Rows from block 2 of the text encoder of a small contrastive audio-text model, named by matrix and row number. Rows with one number belong to one neuron. Each number is 50 + 15 x the weight over its row's rms, rounded and kept within 0 to 99. All counts start at 0.
Before each neuron's rows are labels from the 100 texts, of 14976, where the neuron reaches its highest value: "tokens" is the input token at the peak. Only what is clearly more common there than usual is listed. The data: Morse code for random letters and digits, with fading, noise and interfering tones. In brackets: how many of the 100, against the usual share in percent.
# fc1: MLP up (text_encoder.blocks.2.mlp.fc1.weight, 768x256), inputs 128-255
# fc2: MLP down (text_encoder.blocks.2.mlp.fc2.weight, 256x768, transposed), outputs 128-255

tokens: "2" (100 vs 1.9)
fc1.734:26 62 76 23 36 57 48 64 25 49 60 51 49 64 74 59 33 77 47 26 64 73 51 66 29 48 48 67 64 41 82 59 45 43 45 48 63 40 50 60 70 44 64 65 51 51 59 28 45 63 28 46 43 61 44 54 40 54 47 53 38 44 60 63 30 44 43 50 53 38 62 41 50 27 62 45 62 49 28 44 34 44 65 53 47 57 49 48 43 78 49 71 66 56 27 68 71 46 29 43 38 60 56 24 65 46 50 49 42 50 72 53 44 62 19 70 50 54 29 66 26 58 39 35 65 01 61 63
fc2.734:44 50 61 62 63 57 22 38 60 63 32 33 57 45 38 54 35 28 42 30 50 60 23 40 40 47 73 48 40 83 12 65 64 78 48 25 43 60 47 81 25 45 16 34 47 76 49 50 46 34 61 40 61 45 84 80 46 53 25 38 73 35 84 52 57 50 54 54 65 56 31 50 55 54 39 25 48 39 65 66 53 55 58 48 76 24 76 41 45 35 41 52 51 47 39 51 45 73 42 40 55 41 53 52 59 45 46 58 38 58 50 63 73 40 89 19 50 45 52 52 60 63 74 64 52 53 39 72

tokens: "w" (98 vs 2)
fc1.341:43 15 49 64 60 45 31 05 43 27 53 43 57 60 53 06 42 43 67 64 53 46 53 57 51 52 40 51 35 46 35 60 54 60 44 43 50 34 57 47 87 80 54 72 64 62 20 30 65 61 52 53 65 59 37 46 65 50 30 50 34 71 59 62 48 28 41 55 54 41 48 23 36 55 31 77 61 59 58 78 48 44 43 38 57 50 28 47 36 52 48 65 73 33 36 55 54 66 52 50 51 40 48 63 28 37 63 65 08 65 47 25 74 48 58 61 54 54 45 30 65 73 60 19 73 59 63 37
fc2.341:44 73 66 55 47 55 56 82 62 36 66 58 25 56 45 54 48 55 31 13 61 48 47 47 38 46 36 59 54 53 32 54 45 41 66 59 20 89 12 21 35 43 48 69 20 50 88 29 52 57 43 45 49 67 45 50 53 59 62 40 25 62 57 38 47 65 67 51 67 51 56 57 47 37 84 53 52 67 42 47 49 32 42 44 51 53 39 51 51 67 75 42 55 93 49 42 39 57 47 65 67 56 72 37 54 50 48 45 46 38 52 43 50 50 10 61 58 51 64 48 58 51 43 58 55 51 55 75

tokens: "w" (67 vs 2); "a" (15 vs 2.2); "o" (7 vs 1.9)
fc1.517:31 70 49 34 25 51 52 38 28 46 68 74 59 52 44 34 52 53 49 84 51 51 71 66 53 70 45 37 34 31 43 56 46 60 51 45 48 55 56 38 42 24 53 40 52 51 62 36 57 51 43 46 20 61 37 44 39 64 43 81 29 37 63 66 51 48 76 79 69 60 55 32 58 65 80 55 68 55 54 49 66 42 76 54 36 69 49 50 37 40 38 61 74 27 37 12 33 46 37 43 38 54 49 32 69 34 42 43 17 22 29 54 42 46 60 49 47 62 47 47 49 56 57 35 66 39 08 52
fc2.517:50 39 44 41 47 60 48 70 46 38 54 27 55 39 53 44 33 34 46 82 40 67 35 56 73 42 34 38 55 56 60 65 45 26 38 62 64 18 28 47 20 79 48 67 60 42 57 45 55 55 44 29 53 45 30 46 56 64 52 29 60 66 43 54 47 63 34 68 40 46 54 33 18 33 50 66 43 52 47 49 31 44 52 58 32 44 66 63 54 39 51 39 48 61 46 83 76 30 50 72 55 37 15 61 52 77 53 52 61 56 57 60 56 40 43 73 44 47 63 46 38 39 47 36 34 35 48 44

tokens: "n" (72 vs 2.1); "t" (10 vs 2.3); "a" (8 vs 2.2)
fc1.592:52 48 62 55 48 22 82 34 64 31 34 56 47 72 76 49 20 49 63 41 62 52 42 58 65 54 35 45 53 36 07 47 59 52 28 49 42 33 68 52 59 60 40 55 47 39 45 37 56 39 53 44 51 12 60 58 30 53 49 54 56 28 52 60 43 41 37 46 48 58 50 42 47 47 60 54 57 74 44 51 44 43 53 18 27 43 30 63 61 55 71 28 57 58 39 99 50 36 27 33 54 59 64 41 51 44 63 40 22 73 79 55 38 63 47 40 34 35 55 50 52 49 43 51 60 45 54 49
fc2.592:62 52 43 53 37 27 43 50 62 53 54 35 26 74 46 16 37 37 34 62 68 53 55 43 34 35 04 59 57 75 30 67 39 34 60 52 47 40 46 47 72 42 55 60 69 36 76 32 41 39 36 53 74 54 37 54 66 49 49 59 52 36 52 46 60 77 51 33 75 43 35 48 61 34 71 26 44 34 58 50 48 79 41 35 37 44 62 75 46 64 54 57 53 51 89 46 45 65 58 26 38 43 50 62 42 46 61 41 22 58 62 51 50 65 64 44 60 73 55 41 75 72 56 63 30 44 57 35

tokens: "n" (44 vs 2.1); "d" (40 vs 2); "s" (16 vs 2)
fc1.526:28 45 26 51 55 46 80 78 31 54 43 07 49 66 32 93 53 60 56 53 49 55 49 69 89 48 45 66 69 43 47 57 61 40 33 40 25 58 61 52 46 43 48 41 48 38 54 42 61 32 55 50 53 87 64 50 52 42 57 45 36 49 79 55 51 43 46 55 51 39 46 74 37 54 45 61 40 44 43 43 40 51 45 48 42 48 41 24 68 48 25 35 15 44 58 44 40 41 61 54 62 18 39 50 33 42 41 45 37 73 57 41 75 57 80 53 41 59 51 50 00 43 44 52 38 49 34 46
fc2.526:47 60 47 29 50 68 73 36 46 49 55 75 54 24 69 39 44 57 69 53 49 31 61 41 59 62 53 56 18 57 56 77 79 42 23 52 64 50 44 58 47 50 27 57 34 78 40 58 55 56 60 50 51 33 29 60 40 36 53 48 58 62 48 47 49 55 26 71 26 59 27 29 49 53 57 40 55 78 28 44 47 51 68 46 92 47 61 41 56 37 49 67 60 66 46 29 49 62 72 47 25 80 42 38 60 89 42 68 74 35 52 79 47 46 46 36 50 50 42 40 64 59 29 42 17 31 43 51

tokens: "n" (87 vs 2.1)
fc1.227:19 48 51 43 43 36 48 98 59 44 70 49 62 69 74 60 35 48 41 39 71 52 27 79 40 55 46 44 62 75 40 38 47 40 72 53 54 54 54 35 51 55 36 60 31 75 58 70 73 45 80 45 44 42 50 41 62 56 58 45 45 51 48 46 55 35 58 60 45 58 41 68 49 21 44 48 61 28 59 29 39 83 74 57 61 48 25 16 50 72 41 45 51 65 59 63 76 54 41 48 49 50 72 50 34 63 85 46 38 65 46 28 52 54 51 22 41 53 14 23 52 56 50 46 49 55 64 44
fc2.227:49 53 48 61 36 74 51 34 58 58 42 40 60 58 35 52 75 21 46 51 64 56 49 48 53 44 56 67 35 20 59 60 40 22 50 53 50 42 35 29 53 44 89 48 27 62 51 67 44 29 41 45 63 54 50 50 44 63 41 46 59 61 38 73 58 90 28 44 56 71 43 47 50 35 50 58 45 51 18 74 43 67 60 53 51 54 47 42 93 44 47 53 57 41 73 39 53 46 47 22 64 44 52 80 60 73 51 22 43 45 32 64 67 31 42 62 38 34 34 50 54 40 34 49 55 32 33 97

tokens: "w" (61 vs 2); "j" (34 vs 1.8)
fc1.197:34 55 48 16 70 42 55 75 34 37 61 65 99 25 56 57 38 52 53 42 43 20 36 75 55 53 32 57 47 39 33 65 52 58 50 60 65 45 67 49 70 59 47 58 25 63 63 50 23 48 25 47 54 66 53 72 54 52 55 55 30 37 32 73 24 10 59 47 47 46 62 39 51 48 82 78 37 32 50 37 30 70 43 50 52 52 53 40 42 49 32 14 48 21 48 42 75 66 18 52 54 60 59 11 68 18 48 56 51 50 45 62 47 61 35 14 41 49 54 44 37 30 60 76 43 26 24 54
fc2.197:60 44 59 34 59 00 48 20 45 52 55 00 30 61 60 40 57 53 51 39 48 36 61 47 44 38 53 72 57 06 65 34 40 52 46 36 37 45 22 69 58 39 60 49 40 48 54 74 55 52 61 49 47 50 50 24 18 39 50 49 33 51 41 40 49 40 47 40 51 43 50 48 48 51 52 74 53 50 39 51 51 32 90 73 26 65 35 47 32 76 33 41 39 54 44 39 47 13 23 55 50 32 58 47 39 59 73 80 65 67 66 60 80 49 45 37 43 48 55 55 51 63 42 52 17 57 67 32

tokens: "2" (35 vs 1.9); "e" (23 vs 2.2); "i" (18 vs 2.2); "3" (14 vs 1.8)
fc1.291:50 99 45 51 36 69 39 30 48 52 48 63 60 55 50 32 64 46 44 46 57 32 06 58 50 47 53 72 29 35 62 54 13 34 58 64 53 58 74 47 25 28 61 68 36 53 44 30 43 43 29 73 35 20 35 62 51 53 55 54 30 15 47 57 51 38 34 26 63 53 31 74 52 58 67 46 42 54 36 70 45 61 61 44 85 49 46 31 42 42 69 39 47 16 33 45 34 37 39 51 49 55 38 21 66 48 40 47 64 54 46 53 51 35 30 66 56 70 41 49 47 59 36 54 23 55 52 38
fc2.291:63 00 55 39 57 78 46 61 52 50 59 50 80 60 41 42 45 68 74 49 44 53 80 29 49 52 57 27 61 54 47 40 75 52 30 32 40 61 31 58 24 76 57 40 55 56 38 62 51 35 67 55 31 51 54 48 38 73 26 30 71 61 29 08 44 36 48 23 68 52 40 52 69 62 43 65 44 18 45 52 48 59 54 40 80 49 52 50 35 75 54 31 46 57 49 56 59 64 44 46 26 53 33 47 53 52 64 56 11 53 82 50 35 62 06 17 60 53 42 31 41 54 55 31 49 50 33 32

tokens: "2" (49 vs 1.9); "3" (19 vs 1.8); "1" (13 vs 1.8); "4" (13 vs 1.8)
fc1.272:55 37 53 52 84 49 47 67 56 48 37 58 36 42 64 58 22 47 63 55 47 63 26 79 46 42 84 50 56 59 43 72 65 32 53 40 57 26 32 39 28 50 47 76 36 30 73 66 51 70 64 39 71 45 35 33 40 90 49 51 58 50 36 43 43 30 61 42 46 42 55 65 63 68 30 64 53 29 35 72 43 48 74 49 88 59 32 45 76 23 42 49 36 43 48 41 54 70 46 69 61 31 56 25 39 60 52 71 72 38 49 51 47 47 50 62 40 53 57 24 56 77 58 48 65 20 41 57
fc2.272:68 65 58 59 33 69 43 45 30 41 72 67 46 49 51 41 61 52 50 40 51 47 79 58 79 49 36 67 56 38 57 60 46 71 46 38 18 61 31 56 66 59 34 47 66 59 33 47 82 65 50 47 53 57 67 44 23 49 50 71 57 62 44 56 82 74 51 22 40 26 46 43 22 69 52 50 45 24 49 32 69 28 57 62 59 62 44 38 35 47 27 75 41 75 38 51 48 60 56 29 38 34 45 53 64 63 48 61 82 33 64 47 62 64 51 43 49 24 52 56 65 58 47 49 56 66 38 45

tokens: "2" (28 vs 1.9); "3" (24 vs 1.8); "j" (12 vs 1.8); "p" (12 vs 1.9)
fc1.48:51 48 38 20 70 57 37 63 41 54 72 52 49 49 54 47 39 56 50 45 42 60 43 38 39 57 35 31 80 55 61 55 25 67 82 52 68 34 43 16 39 59 51 37 70 60 32 58 47 38 47 42 54 45 51 38 48 60 47 29 74 68 64 55 31 60 34 52 23 57 64 54 72 37 28 23 71 37 60 55 41 51 32 77 60 38 66 34 41 42 65 52 99 68 75 52 54 38 49 67 55 42 39 50 42 19 55 34 51 27 33 50 31 30 61 06 54 44 62 43 69 48 81 94 12 47 41 29
fc2.48:53 67 49 28 48 55 74 48 50 46 68 39 49 48 24 56 50 70 62 45 79 62 53 42 51 46 58 58 15 48 40 53 34 78 44 53 44 48 43 34 56 30 59 58 43 36 58 44 51 40 55 55 51 42 44 11 52 52 43 37 36 41 26 59 46 73 49 73 75 51 35 55 43 44 70 64 36 37 45 58 58 55 44 61 63 75 31 68 35 52 35 16 25 59 26 41 61 56 50 26 50 57 12 62 47 61 42 50 62 19 53 49 42 49 40 64 42 44 39 44 51 53 66 39 73 46 60 48

tokens: "2" (83 vs 1.9); "3" (13 vs 1.8)
fc1.681:41 31 51 48 49 41 46 73 51 69 60 42 45 56 54 67 26 24 79 27 42 55 40 37 63 35 51 46 40 52 61 34 32 58 43 31 31 18 51 51 68 54 50 44 57 28 60 71 47 38 52 62 46 66 51 58 40 52 42 47 46 48 52 42 34 10 50 60 30 49 67 59 44 46 50 50 28 75 44 39 27 34 53 33 50 56 43 52 53 52 27 32 60 40 29 33 37 56 51 55 46 57 39 62 34 58 51 28 60 50 40 68 43 60 46 65 81 27 28 48 24 62 60 74 43 21 45 54
fc2.681:54 63 46 55 51 44 52 57 72 39 51 65 50 35 66 23 44 50 36 58 57 75 55 53 57 60 61 53 60 54 44 56 34 33 75 31 33 36 26 52 54 14 23 69 59 34 36 41 66 24 49 33 58 58 46 52 63 50 49 37 54 61 65 85 54 49 47 35 54 65 29 46 59 69 39 45 52 12 60 42 53 35 22 48 34 50 30 70 68 71 65 42 43 62 37 65 64 12 26 44 59 40 48 41 77 39 53 49 60 58 63 31 65 73 49 63 71 44 52 52 78 89 51 53 43 40 47 32

tokens: "n" (56 vs 2.1); "d" (31 vs 2); "k" (9 vs 1.9)
fc1.16:15 48 69 64 27 36 48 95 41 51 51 67 52 66 77 71 60 48 43 53 61 31 37 56 60 69 36 27 49 45 26 61 67 43 51 49 52 38 62 60 59 38 18 39 49 45 75 52 59 40 60 37 48 42 62 56 57 56 50 50 54 58 44 57 67 49 51 40 32 47 61 48 61 40 50 56 71 18 57 58 53 47 50 55 78 61 62 51 56 25 35 60 81 56 72 63 71 52 30 26 54 63 66 59 51 69 47 42 63 50 42 61 47 31 48 65 38 58 55 54 50 49 56 68 62 49 61 62
fc2.16:60 25 54 59 39 78 38 08 44 67 48 19 17 58 34 54 46 51 59 29 45 39 26 53 59 66 54 17 55 28 60 37 66 49 50 50 76 59 58 40 44 57 67 64 40 39 50 48 42 77 38 55 52 61 42 59 21 35 52 51 34 18 45 53 54 56 43 57 45 93 26 45 60 55 87 58 62 53 41 42 80 71 53 38 56 35 49 48 59 69 45 48 53 86 34 67 50 44 54 64 54 60 25 52 35 40 65 61 40 54 55 72 44 54 39 37 45 95 56 57 48 42 31 52 42 35 49 60

tokens: "p" (41 vs 1.9); "c" (18 vs 1.9); "r" (17 vs 2.1); "f" (14 vs 1.9)
fc1.414:39 56 83 52 57 42 51 29 52 32 40 58 52 47 29 83 50 43 51 50 49 43 35 51 57 49 60 67 37 30 56 52 54 42 44 50 70 58 83 53 66 33 47 40 37 49 38 74 73 45 62 26 45 25 50 49 62 32 23 45 57 54 53 51 55 60 56 33 65 70 39 39 43 45 25 35 49 47 31 54 62 26 19 61 40 66 33 27 50 38 64 19 39 58 51 39 77 72 67 48 33 62 66 44 47 55 58 48 42 48 65 70 59 55 51 64 35 31 32 32 51 43 45 00 69 19 53 58
fc2.414:63 47 63 47 48 65 66 39 54 47 52 58 62 55 50 45 52 49 67 48 49 52 31 47 33 47 24 51 65 36 27 47 50 66 54 35 63 54 25 41 50 49 66 49 34 44 54 25 56 51 49 76 49 58 44 41 71 40 59 52 46 60 43 57 35 81 38 90 18 40 23 61 59 35 76 24 61 85 42 36 54 51 31 80 61 42 46 57 38 50 45 61 66 50 63 38 55 58 47 30 39 72 47 64 84 73 52 66 45 67 65 48 53 43 61 65 39 51 70 55 66 54 45 74 34 64 49 37

tokens: "2" (40 vs 1.9); "i" (22 vs 2.2); "h" (16 vs 2); "s" (10 vs 2)
fc1.564:54 54 51 43 33 24 36 20 41 30 87 35 43 54 65 56 55 63 65 40 86 46 35 65 50 44 48 45 88 17 64 41 52 45 50 42 65 44 32 31 53 45 55 44 43 58 80 45 51 44 23 58 58 54 38 50 70 60 68 34 43 45 46 40 72 41 52 42 59 47 51 50 50 51 21 50 49 52 59 30 22 56 36 34 75 60 69 41 48 75 43 43 50 53 33 62 46 59 62 26 56 47 71 48 48 54 48 47 61 59 50 48 63 62 73 25 46 51 40 36 67 50 45 72 49 10 86 17
fc2.564:44 37 42 73 49 68 44 86 51 44 45 49 50 52 59 58 72 59 52 33 51 12 50 64 53 46 48 27 54 53 53 46 44 60 40 52 33 35 46 53 61 39 44 42 57 49 43 51 72 46 86 69 50 72 59 49 65 41 49 96 43 37 69 56 47 54 35 52 37 59 51 48 25 71 47 48 33 48 32 67 16 42 60 49 70 50 33 45 80 52 61 45 44 56 49 29 61 26 38 56 56 34 42 60 59 44 58 42 53 21 35 61 23 67 46 64 27 46 56 34 54 52 50 51 53 50 31 80

tokens: "w" (50 vs 2); "5" (16 vs 1.9); "h" (13 vs 2); "u" (8 vs 2)
fc1.231:56 51 56 52 55 53 69 13 46 47 55 47 62 55 28 11 46 68 48 49 38 47 48 39 67 30 23 51 46 53 48 63 60 53 61 52 41 42 49 34 45 64 51 52 35 59 42 58 51 46 71 44 43 81 45 43 51 52 32 50 37 53 66 75 24 59 64 48 66 51 42 52 51 23 84 40 54 50 70 58 49 42 47 52 57 62 18 21 44 75 38 56 51 67 53 51 68 57 41 65 42 60 72 36 34 44 37 58 33 50 62 46 42 44 51 54 64 71 49 38 55 45 61 37 44 36 43 36
fc2.231:59 55 48 52 46 51 61 73 50 30 72 37 46 73 39 39 38 49 68 62 46 42 64 20 48 47 48 49 31 23 27 61 58 78 50 21 71 68 09 33 49 35 52 59 54 63 73 43 50 57 18 34 33 38 62 39 67 50 60 55 54 51 46 28 40 34 45 33 51 40 50 49 51 33 37 53 50 61 49 56 50 33 79 49 44 46 64 62 44 41 50 41 31 56 52 41 24 50 29 47 46 33 36 20 51 53 30 29 26 55 51 60 43 20 70 26 66 41 36 64 47 47 38 51 53 75 46 57

tokens: "n" (51 vs 2.1); "7" (25 vs 2); "d" (19 vs 2)
fc1.173:67 52 53 58 21 49 48 72 30 33 60 71 53 60 35 77 45 43 67 33 45 26 22 61 61 69 40 56 51 61 50 60 58 44 43 62 73 56 43 65 53 52 35 61 56 42 55 35 71 45 36 55 49 67 35 53 49 36 50 61 35 26 45 56 58 30 48 67 57 52 51 22 06 42 45 51 57 51 38 47 49 16 26 51 69 71 49 34 50 41 68 82 45 44 53 44 58 75 42 48 58 63 72 14 39 35 33 46 70 73 37 59 46 55 54 46 46 63 33 34 62 35 53 02 84 21 41 43
fc2.173:59 56 44 57 60 58 65 37 88 80 55 30 28 40 62 39 62 46 51 66 42 38 62 50 34 18 64 76 54 47 40 46 67 45 33 53 46 45 63 43 56 78 71 49 49 63 31 54 42 37 78 87 54 30 42 55 54 49 56 37 57 50 56 65 73 44 47 68 51 56 58 62 65 88 47 16 68 49 65 55 38 63 69 49 26 42 44 57 74 56 42 44 49 49 48 53 57 70 34 54 42 44 04 51 69 70 49 47 41 56 08 49 49 41 64 74 53 42 63 46 41 61 48 73 18 31 47 58

tokens: "p" (39 vs 1.9); "e" (19 vs 2.2); "t" (16 vs 2.3); "l" (10 vs 2)
fc1.29:30 00 81 87 43 58 38 51 50 32 45 82 66 62 47 46 35 35 78 54 48 45 52 40 47 63 23 73 57 51 73 52 50 57 70 44 50 50 56 77 61 63 63 48 47 57 08 53 49 69 60 59 42 58 37 63 58 43 33 52 31 46 47 51 58 26 51 42 63 60 71 44 34 75 00 51 69 74 35 46 49 55 48 50 52 65 26 77 50 46 49 49 79 43 67 71 67 53 65 56 56 42 52 40 46 66 50 43 18 46 33 55 41 58 73 45 44 52 51 45 52 50 49 15 81 44 57 63
fc2.29:35 91 57 56 54 82 33 31 41 67 68 55 53 16 35 46 60 58 59 50 43 71 24 47 48 45 62 63 36 37 41 19 72 30 66 64 75 54 35 48 51 71 44 36 32 44 75 44 51 61 55 67 74 49 59 63 39 51 48 00 31 64 63 51 50 62 55 54 52 62 31 68 56 61 79 71 55 70 48 47 35 73 25 66 51 38 51 50 47 42 61 26 50 50 46 38 37 38 61 82 53 29 43 43 68 48 57 58 53 38 56 68 74 38 46 68 48 52 49 41 46 79 53 72 23 27 45 49

tokens: "n" (28 vs 2.1); "k" (13 vs 1.9); "m" (10 vs 2); "a" (10 vs 2.2)
fc1.438:20 43 63 61 49 49 54 65 11 41 46 47 51 79 52 51 49 58 31 46 53 47 55 49 71 59 17 63 43 68 58 59 52 12 40 59 45 42 43 69 31 44 47 61 69 59 92 50 62 51 50 53 70 84 15 48 60 69 23 46 75 58 47 58 16 50 45 45 40 99 47 22 45 17 48 45 39 28 43 46 59 39 42 75 51 43 40 52 32 62 49 76 58 25 61 41 31 58 47 59 53 46 65 50 50 41 39 75 52 49 50 65 57 45 45 36 47 43 55 38 44 50 69 34 19 43 62 60
fc2.438:49 65 31 56 41 57 57 52 48 01 44 55 49 56 60 53 46 33 56 22 57 53 33 63 47 56 47 70 33 71 52 35 71 52 69 42 28 56 30 65 65 72 72 23 43 51 52 52 46 57 57 55 45 45 49 42 42 59 35 07 40 47 50 57 33 54 57 47 52 69 53 37 72 59 47 73 50 58 71 12 63 28 57 52 50 41 51 36 48 57 39 49 14 81 52 61 59 48 47 45 59 44 72 65 28 43 17 47 52 35 51 56 45 57 56 12 50 56 60 52 74 58 58 23 19 51 75 53

tokens: "p" (73 vs 1.9); "w" (11 vs 2); "j" (10 vs 1.8)
fc1.229:64 32 46 66 40 49 20 51 41 39 58 72 76 56 63 59 56 68 50 50 54 37 82 37 24 29 48 69 89 31 62 55 34 54 31 60 63 45 71 41 33 34 34 43 66 78 67 41 43 34 73 75 69 43 38 52 54 74 32 40 31 63 66 71 57 44 38 58 54 28 80 63 57 58 25 44 56 57 54 55 47 65 77 40 14 35 46 51 41 28 21 35 41 49 59 74 69 59 58 46 46 64 46 52 50 53 84 47 50 58 48 46 50 48 24 41 43 80 48 75 51 50 52 60 35 26 44 56
fc2.229:41 58 60 61 54 53 42 49 28 52 69 38 39 14 44 42 13 60 56 53 49 77 18 53 78 59 44 47 13 31 58 36 28 41 60 62 54 53 56 51 85 53 73 65 32 62 22 54 41 53 53 53 91 52 73 65 43 51 45 40 46 35 42 56 58 50 54 39 38 49 33 49 47 57 70 60 77 33 59 38 47 65 14 67 60 45 55 70 20 83 72 54 45 49 64 30 25 46 67 46 49 21 56 51 61 50 54 54 65 78 62 57 38 67 42 22 45 58 45 47 36 37 39 40 38 81 56 54

tokens: "p" (85 vs 1.9); "q" (12 vs 1.8)
fc1.236:83 87 47 52 46 46 61 87 20 46 58 77 59 44 52 43 56 56 59 52 47 47 51 70 63 37 53 68 73 32 31 41 36 53 56 40 69 39 41 66 72 51 64 52 43 39 60 38 45 46 62 48 58 38 85 56 75 48 53 56 31 23 73 53 25 45 67 55 61 33 64 49 99 54 68 49 54 48 51 32 52 50 65 56 67 72 61 39 25 48 42 26 49 43 64 22 41 49 31 40 44 48 59 25 55 55 64 53 52 56 54 64 45 55 48 45 60 32 46 45 44 54 00 52 50 20 27 36
fc2.236:67 30 49 29 55 74 43 14 55 82 43 19 60 60 65 50 69 60 56 42 45 67 50 15 27 69 52 39 11 50 42 59 41 54 51 62 30 54 67 63 44 58 52 48 43 35 60 73 54 52 54 39 82 41 36 49 30 51 44 76 44 20 28 18 56 62 53 46 51 46 49 45 13 54 61 42 47 49 45 45 37 46 54 41 49 50 53 47 56 50 64 40 45 68 40 79 37 53 31 35 54 54 81 51 64 32 17 43 91 50 37 44 63 50 52 58 29 63 39 34 49 64 33 43 52 55 56 40

tokens: "n" (35 vs 2.1); "t" (17 vs 2.3); "i" (14 vs 2.2); "d" (11 vs 2)
fc1.583:63 33 46 38 72 65 38 53 44 36 47 62 51 54 58 37 54 51 39 45 64 47 56 56 84 48 51 42 63 42 56 41 33 47 52 16 65 43 62 65 53 65 30 47 27 46 71 58 77 30 48 65 50 93 47 52 43 47 48 62 45 63 31 65 49 36 26 47 89 54 45 24 67 56 37 61 49 33 30 37 25 45 59 60 73 45 45 38 62 62 61 57 69 33 39 59 09 56 39 50 54 69 53 63 66 54 49 54 36 68 50 52 52 18 63 64 50 45 68 48 49 54 45 62 44 14 47 65
fc2.583:43 81 88 51 58 43 68 42 28 74 59 38 58 53 47 40 50 69 42 58 37 41 31 50 43 65 62 92 48 66 60 46 51 50 62 24 56 51 13 57 53 40 42 47 48 33 31 37 64 64 63 69 27 18 43 25 32 38 45 37 77 49 52 44 32 67 51 41 18 78 53 50 31 54 52 50 29 55 43 27 38 44 74 60 44 52 39 47 52 66 46 38 40 81 46 27 60 71 45 51 46 49 35 53 49 59 79 53 79 38 31 57 38 51 56 43 46 48 51 50 35 50 54 16 49 74 51 51

tokens: "p" (95 vs 1.9)
fc1.744:17 19 66 44 60 71 57 70 49 58 51 61 76 45 50 34 31 42 58 53 40 35 91 63 24 35 34 43 54 64 51 46 11 56 81 52 48 66 40 53 47 61 44 50 33 51 46 48 63 60 29 51 47 58 62 44 67 46 48 60 36 54 63 54 28 42 47 43 50 53 55 61 64 48 25 62 71 43 58 63 47 32 56 45 45 56 43 54 34 76 78 53 09 19 32 58 28 53 46 59 69 43 61 63 33 63 50 50 55 47 34 60 20 46 72 54 41 44 54 43 37 77 56 68 48 26 36 44
fc2.744:64 60 18 61 52 16 59 26 27 30 51 42 61 59 36 44 50 28 57 45 17 45 19 52 39 50 40 41 02 43 63 39 11 33 46 41 37 43 39 32 28 30 57 93 53 61 65 57 54 56 30 41 44 00 54 64 50 50 72 46 60 26 46 52 63 53 44 63 60 42 42 62 10 54 47 31 52 42 48 51 42 58 37 57 52 52 48 71 69 74 65 49 63 47 57 75 36 34 30 49 59 24 35 52 76 36 62 52 36 22 47 54 28 40 25 47 55 38 58 34 56 65 55 39 37 37 54 48

tokens: "p" (46 vs 1.9); "z" (21 vs 1.9); "c" (16 vs 1.9)
fc1.602:47 59 60 46 19 60 54 51 54 60 67 76 52 56 27 43 55 50 45 60 48 62 56 50 60 57 38 60 65 60 49 35 37 38 45 60 11 48 47 52 47 42 60 49 75 20 60 54 54 78 68 47 42 45 26 36 64 50 56 62 53 77 63 69 53 72 60 46 70 58 47 58 56 67 48 55 40 62 63 26 44 71 44 63 46 56 45 56 38 19 49 42 65 71 61 54 32 68 41 48 74 45 47 63 30 70 89 50 37 51 51 54 46 64 53 48 54 23 54 56 41 61 47 28 41 30 41 68
fc2.602:44 67 56 30 61 75 53 50 56 35 31 75 47 40 61 49 39 11 54 49 55 49 86 55 68 34 47 48 48 62 48 42 36 53 61 41 38 42 11 48 64 66 85 69 49 52 29 40 25 49 25 48 36 03 64 74 27 53 53 51 62 59 51 33 41 43 56 69 31 78 66 38 14 57 47 60 55 55 48 62 37 41 65 43 54 43 63 51 67 52 50 48 21 36 28 78 37 40 51 28 46 58 56 16 48 38 47 28 61 51 41 38 39 27 71 26 65 47 55 26 52 36 58 66 52 40 51 36

tokens: "2" (64 vs 1.9); "j" (36 vs 1.8)
fc1.90:53 37 50 43 61 84 58 62 50 49 46 64 51 28 75 51 43 54 79 59 67 26 46 69 56 57 42 56 51 65 43 42 49 67 61 53 38 54 18 49 06 63 53 32 45 56 61 21 84 49 33 57 69 31 32 41 55 51 51 56 24 33 54 60 46 53 57 49 46 23 39 40 13 61 29 58 58 28 75 49 49 70 52 63 63 75 49 55 58 25 37 47 63 41 48 51 72 59 60 41 35 45 53 71 68 51 56 54 60 49 96 50 48 32 58 38 44 33 52 43 39 63 68 71 44 51 32 44
fc2.90:39 79 54 57 49 47 32 60 65 64 39 63 52 44 50 40 40 28 70 62 36 57 50 31 29 61 59 40 28 02 65 60 71 24 45 48 46 27 99 48 65 52 41 59 39 29 35 56 53 54 46 58 63 49 68 39 18 42 44 41 78 27 57 49 61 65 44 21 66 59 62 30 71 61 44 56 46 65 60 50 26 65 78 44 35 47 64 89 41 84 44 39 60 82 51 62 69 51 51 78 48 62 54 58 30 38 42 89 64 29 60 62 56 47 62 50 53 45 26 38 74 56 44 47 40 44 49 43

tokens: "p" (72 vs 1.9); "c" (11 vs 1.9); "f" (11 vs 1.9)
fc1.475:30 10 29 37 43 50 58 31 52 36 51 61 55 69 71 41 26 55 36 27 53 46 86 65 65 50 46 47 33 83 55 56 53 48 34 66 44 50 43 44 18 58 33 56 79 54 47 59 56 69 49 84 62 47 49 52 43 50 47 65 34 40 60 77 36 33 64 46 66 43 48 69 36 74 52 60 43 61 52 49 56 36 36 63 75 47 66 63 50 54 67 55 00 52 68 64 48 49 45 49 84 57 46 61 50 25 68 65 54 30 62 59 36 42 62 42 46 43 46 47 35 75 50 34 73 48 44 40
fc2.475:57 72 47 54 40 46 26 69 37 45 64 58 49 58 56 63 40 60 61 39 54 41 09 50 93 65 29 25 48 60 53 49 59 88 64 48 44 54 56 58 50 81 44 40 50 47 75 50 49 62 33 44 51 38 77 88 43 56 52 60 53 67 39 54 68 40 58 33 42 47 18 22 47 48 55 65 61 61 48 38 66 68 59 48 43 49 43 53 67 50 41 52 72 43 52 62 74 27 42 73 37 27 57 47 17 51 69 63 27 52 82 52 55 56 75 43 44 64 57 57 46 35 27 54 46 46 36 61